config = dict(
    dataset='pictures of board games with random positions, seen at a slant',
    text_encoder_layers=6,
    text_encoder_dropout=0.1,
)
Rows from block 5 of the image encoder of a small contrastive image-text model, named by matrix and row number. Rows with one number within an expert belong to one neuron, the router's apart. Each number is 50 + 10 x the weight over its row's rms, rounded and kept within 0 to 99. All counts start at 0.
Before each expert's rows are labels from the 100 images, of 14848, where the router gives the expert most weight on average: "strongest on" is what is common among them. Only what is clearly more common there than usual is listed. The data: pictures of board games with random positions, seen at a slant. In brackets: how many of the 100, against the usual share in percent.
# router: router (encoder.blocks.5.mlp.router.weight, 4x128), inputs 0-63
# up: expert up (encoder.blocks.5.mlp.up, 4x128x128), inputs 0-63
# down: expert down (encoder.blocks.5.mlp.down, 4x128x128, transposed), outputs 0-63

# expert 2
strongest on: nearly empty (95 vs 34.3); digit grid (63 vs 16.4); more pieces: equal (42 vs 10.4)
router.2:36 36 43 57 57 56 55 49 45 50 48 55 57 36 58 63 37 62 67 42 61 64 33 62 39 51 53 33 44 31 56 61 67 50 31 44 59 58 57 55 56 64 53 69 55 24 47 52 55 42 55 55 35 55 44 57 34 52 38 56 62 37 50 46
up.23:47 42 58 52 40 59 35 59 49 49 33 56 51 43 41 51 65 54 43 55 73 37 52 59 36 45 54 48 41 65 35 43 53 36 64 46 47 42 61 50 36 40 48 44 51 58 65 56 51 32 56 61 42 54 44 59 49 51 65 36 47 53 58 63
down.23:50 60 69 39 39 55 34 50 40 41 60 57 55 48 44 57 36 49 60 43 67 56 54 42 58 65 58 52 48 20 39 55 60 48 44 47 51 47 35 50 51 45 50 49 53 38 39 45 50 34 58 53 61 44 30 66 43 43 42 50 62 69 46 47
up.24:50 51 42 58 42 52 46 33 45 45 34 50 55 39 33 67 59 55 46 46 61 34 57 54 42 67 53 64 36 59 28 39 35 62 48 50 52 54 57 42 36 49 36 51 55 50 51 39 49 46 33 33 55 83 52 48 47 55 40 53 49 51 63 59
down.24:64 58 71 54 39 44 40 54 39 57 60 38 44 49 51 41 40 48 53 63 53 51 60 51 58 60 56 45 59 38 58 48 55 48 41 31 39 61 51 41 73 38 74 62 49 36 66 38 44 43 50 50 42 36 53 42 52 38 48 54 62 31 47 33
up.25:44 48 60 51 55 62 56 48 44 50 57 73 51 47 33 50 49 62 48 56 67 42 46 52 15 41 41 77 51 52 41 44 54 38 43 32 41 50 53 55 55 50 58 24 47 51 52 36 26 47 50 68 62 43 33 46 47 40 58 65 46 60 63 51
down.25:47 44 47 36 65 44 33 51 61 46 47 50 46 67 31 47 72 51 52 42 44 52 47 50 50 55 46 42 46 45 41 52 64 43 39 47 64 31 51 52 60 44 60 48 42 56 62 52 44 44 52 48 52 59 47 46 56 37 64 44 46 49 40 60
up.26:70 53 43 39 42 45 61 54 64 45 58 51 60 43 44 54 46 32 58 43 41 42 59 48 53 39 64 56 53 46 51 45 50 45 66 70 54 64 46 57 45 58 19 09 54 53 56 52 68 49 33 53 51 49 40 57 58 46 53 28 50 52 71 43
down.26:37 47 59 46 56 45 43 51 61 44 51 53 43 45 33 54 60 48 38 50 47 46 23 65 52 52 41 36 54 46 52 55 32 45 50 57 54 52 33 50 55 49 61 37 42 59 53 60 57 43 59 54 50 58 40 53 42 50 46 32 35 70 44 71
up.27:51 39 57 56 42 44 62 43 61 50 55 53 53 66 47 45 58 54 56 42 46 70 49 45 35 24 43 39 36 68 56 56 64 44 48 35 44 61 57 49 44 57 54 59 54 32 51 43 62 37 26 44 38 45 48 45 44 51 30 49 48 52 52 40
down.27:51 47 41 42 50 59 64 41 47 43 51 50 46 37 67 69 46 46 47 31 46 48 57 52 39 52 63 60 41 44 36 36 45 43 49 61 35 54 69 43 31 51 45 49 44 50 37 46 68 42 49 55 32 50 45 54 43 72 36 71 55 60 56 26

# expert 3
strongest on: stones on a line grid (100 vs 16.8); nearly empty (100 vs 34.3)
router.3:54 61 60 53 43 52 31 46 84 56 62 37 63 82 54 51 50 47 57 46 37 53 53 54 49 35 47 45 44 55 45 42 62 37 39 51 45 44 39 44 38 62 49 28 35 40 57 51 44 46 54 49 42 48 56 54 47 54 62 49 40 56 47 54
up.23:49 47 68 64 55 46 57 59 38 46 56 51 47 47 64 61 61 63 52 47 45 45 40 53 55 82 73 63 37 35 38 62 47 39 40 17 50 52 51 59 41 52 45 55 48 43 48 60 54 57 41 70 58 53 27 57 66 52 39 42 53 48 60 67
down.23:39 40 52 30 51 61 57 42 55 36 34 42 53 28 47 56 46 45 58 36 60 42 43 47 44 57 59 42 59 50 53 38 43 46 38 62 49 40 49 42 49 50 47 36 33 69 52 72 25 43 48 52 50 52 58 54 43 50 40 59 58 60 41 51
up.24:42 34 45 40 51 58 46 46 63 47 70 47 64 64 45 50 45 55 55 43 41 52 65 49 40 46 39 51 28 40 51 70 63 70 58 63 58 62 44 51 51 39 48 48 54 30 63 45 77 39 38 56 54 58 38 44 49 52 33 62 35 48 49 51
down.24:73 41 52 54 51 52 50 49 39 44 38 42 45 70 50 49 53 49 42 44 48 42 60 51 37 51 53 52 35 73 36 52 52 49 46 45 38 57 46 43 48 52 60 54 62 44 51 37 51 48 38 60 52 54 40 48 67 49 48 48 46 51 37 51
up.25:47 47 51 66 51 49 51 52 51 47 53 41 54 50 51 57 51 52 58 41 49 48 29 36 48 57 45 38 45 37 72 59 42 59 44 29 53 39 38 51 45 53 44 49 49 50 45 72 48 32 73 46 42 31 52 53 42 55 55 42 62 32 46 66
down.25:49 48 45 56 60 53 40 62 58 29 54 47 39 50 42 52 60 41 55 47 48 31 31 44 43 49 49 34 32 49 46 62 57 49 51 58 61 17 59 51 54 47 50 40 48 59 44 54 79 43 60 53 68 61 59 49 54 40 48 52 48 60 45 65
up.26:67 52 42 47 52 51 52 38 50 48 52 49 49 57 40 55 66 36 58 39 43 62 57 44 52 38 54 47 50 46 45 49 42 29 52 57 45 42 49 48 38 62 39 42 52 55 46 53 43 41 45 69 49 45 65 53 65 39 26 41 53 50 44 36
down.26:57 53 70 63 49 45 68 56 42 55 46 45 43 36 57 54 46 37 55 47 43 57 46 42 54 54 39 47 47 36 37 51 54 55 49 55 46 52 82 45 46 53 63 63 43 64 29 55 49 52 48 48 54 44 47 46 40 55 35 58 47 43 43 54
up.27:59 41 36 32 43 53 48 59 67 46 60 48 67 57 46 60 38 25 68 43 34 48 60 40 47 55 36 35 40 45 62 53 53 81 57 54 72 64 44 43 56 47 27 47 60 37 61 53 55 52 46 42 55 65 51 49 51 49 36 41 34 50 47 39
down.27:53 50 56 51 47 40 43 52 44 35 64 40 55 76 64 55 54 31 40 42 44 44 60 41 59 55 54 52 28 48 38 54 49 43 45 55 42 51 50 50 53 43 60 60 58 43 48 48 70 41 36 59 62 47 53 59 57 46 44 44 52 56 48 42

# expert 0
strongest on: nearly empty (91 vs 34.3); discs in an upright rack (50 vs 16.3); discs on a green board (50 vs 16.9)
router.0:50 49 36 61 52 38 49 50 41 45 34 55 46 36 64 31 47 54 39 63 45 42 42 25 62 49 51 55 62 56 47 45 35 57 71 59 53 49 45 42 52 24 44 54 61 69 35 58 53 59 52 38 60 31 64 52 59 55 59 45 49 67 47 53
up.23:63 55 45 41 61 63 50 61 52 46 53 50 71 57 24 61 49 22 71 39 42 49 70 43 48 59 62 63 53 54 53 50 40 50 72 47 54 59 63 49 46 49 46 52 59 56 54 59 54 54 32 50 56 33 51 48 47 44 22 37 55 40 54 62
down.23:30 50 50 35 60 45 37 51 54 62 62 52 65 42 36 43 47 45 48 57 40 54 48 36 49 41 46 59 41 45 34 51 59 42 52 43 62 51 65 54 60 36 57 57 33 51 53 45 47 60 46 55 41 66 45 43 65 71 57 34 41 46 48 46
up.24:56 54 45 46 52 34 41 61 55 49 52 41 74 51 44 52 50 38 49 38 31 54 71 52 52 73 54 62 50 57 71 51 46 53 73 50 48 65 59 48 50 43 40 40 55 51 50 50 59 50 43 46 42 49 48 39 61 52 36 39 53 26 38 46
down.24:29 42 38 36 56 41 55 47 47 57 37 50 66 57 40 47 60 46 49 68 43 62 38 43 46 48 40 42 50 62 56 50 53 47 40 48 51 30 73 57 38 47 60 46 34 68 49 57 56 44 53 41 44 70 58 37 53 55 52 23 46 42 45 50
up.25:44 63 38 48 44 48 59 22 54 65 60 50 32 62 51 50 43 36 62 50 46 54 54 45 51 45 24 25 44 30 37 43 60 54 40 55 57 50 44 51 55 54 61 59 60 46 42 42 46 51 70 53 54 41 31 44 64 57 52 51 43 53 52 53
down.25:64 58 49 54 49 60 47 52 41 56 77 55 48 40 51 46 56 41 55 49 61 61 61 50 59 44 49 43 58 31 51 56 40 62 41 42 50 59 41 53 65 39 50 65 49 37 55 58 51 55 44 65 52 53 59 59 40 26 63 64 55 49 58 53
up.26:48 54 47 52 45 55 60 53 56 65 40 70 30 47 56 51 51 60 44 57 53 46 42 63 51 48 56 56 70 64 47 46 50 51 51 61 68 43 34 34 39 47 64 39 50 50 39 65 56 50 61 48 50 66 59 32 60 56 57 45 42 48 52 33
down.26:77 57 55 42 45 46 57 47 43 52 51 47 37 39 71 57 50 35 51 21 43 36 65 60 49 55 55 48 39 47 51 43 43 46 54 55 42 63 61 42 25 56 58 43 43 49 38 66 52 49 47 42 48 53 53 31 39 61 33 83 56 54 41 40
up.27:59 44 38 47 61 30 54 49 53 50 56 45 57 38 57 27 50 46 61 44 45 56 43 28 64 49 51 26 38 42 49 45 50 59 35 53 59 71 38 54 85 51 48 42 56 42 52 47 51 55 61 40 49 47 51 56 37 55 43 45 44 30 47 42
down.27:40 41 36 49 59 49 47 41 52 46 49 72 66 49 54 59 60 45 65 59 59 49 41 36 41 47 61 32 41 49 68 44 67 53 33 43 49 48 70 48 55 38 65 52 48 60 46 36 40 43 32 66 55 69 44 62 52 55 53 47 60 43 59 52

# expert 1
strongest on: nearly full (96 vs 33.9); first side has more (91 vs 44.1); discs in an upright rack (83 vs 16.3)
router.1:67 57 62 28 52 52 60 55 36 53 48 53 35 43 29 52 68 33 31 48 61 43 73 56 41 61 52 67 56 61 54 52 34 55 69 53 48 56 57 56 49 42 46 42 51 54 56 36 49 51 43 69 68 62 34 39 65 43 41 51 48 45 59 45
up.23:50 34 56 41 41 54 62 54 66 56 41 64 43 50 41 48 46 56 37 50 66 42 59 28 48 40 60 66 47 57 48 49 55 52 42 65 52 47 47 58 57 47 39 35 29 46 60 43 40 60 51 48 47 39 34 58 53 51 44 41 35 56 65 38
down.23:43 60 49 47 41 47 57 58 42 60 49 44 46 55 57 58 36 43 68 45 63 44 58 43 54 26 51 46 42 25 50 44 55 53 64 45 59 67 26 48 53 46 44 52 64 37 43 49 55 49 50 61 66 38 42 44 46 36 56 57 60 53 26 48
up.24:44 54 45 52 47 54 54 63 53 49 43 35 50 38 50 53 55 47 52 41 62 46 33 48 34 57 56 45 36 39 50 56 54 41 55 16 43 35 52 47 57 43 59 67 61 52 55 65 60 38 78 61 36 48 42 57 47 50 58 46 49 36 44 52
down.24:46 52 49 57 34 54 51 41 49 79 51 58 59 44 55 41 40 50 63 77 64 60 64 42 37 60 58 51 58 41 48 39 48 49 30 45 42 57 59 40 48 59 45 62 43 43 61 47 40 45 56 56 45 47 42 51 66 46 59 45 65 39 59 38
up.25:51 48 75 47 42 46 43 51 54 43 54 53 58 44 47 55 50 56 52 55 50 39 52 43 25 47 53 65 55 51 62 52 59 43 44 59 50 53 56 47 45 55 53 37 49 51 58 47 32 45 35 33 33 55 34 37 51 52 57 62 46 57 50 50
down.25:57 43 38 36 30 44 45 57 50 65 52 49 46 58 51 42 27 54 61 57 55 46 79 39 45 72 58 62 42 31 60 46 47 69 48 46 68 30 66 49 59 52 63 56 50 43 58 43 55 39 44 47 42 41 71 34 56 57 52 47 60 45 54 39
up.26:49 47 51 68 38 57 35 59 46 51 52 26 68 36 48 55 62 56 51 48 73 35 46 56 28 61 31 66 58 57 49 43 48 47 50 41 47 50 51 47 53 53 65 40 49 57 55 56 48 42 58 57 49 38 48 61 52 56 55 52 50 40 30 51
down.26:47 29 43 30 48 67 46 34 50 62 55 49 51 45 56 56 50 43 61 55 69 49 64 39 27 57 68 54 54 33 54 44 61 61 32 50 52 37 70 45 37 56 56 37 40 57 61 51 42 30 32 54 43 48 51 57 49 62 52 41 68 49 67 30
up.27:44 47 55 38 30 67 42 51 58 53 48 51 47 57 51 65 58 52 52 57 46 37 49 54 53 54 59 53 64 54 38 56 57 33 47 53 43 55 52 61 45 34 63 39 38 50 65 50 47 61 57 57 44 49 28 40 59 59 48 47 38 72 57 40
down.27:35 57 42 43 43 48 45 54 60 69 55 52 60 17 51 62 29 58 71 64 57 47 61 57 42 48 55 37 48 37 55 47 43 42 45 48 44 52 55 41 41 44 56 59 61 39 48 65 41 42 62 47 50 45 33 48 40 38 57 50 62 56 28 28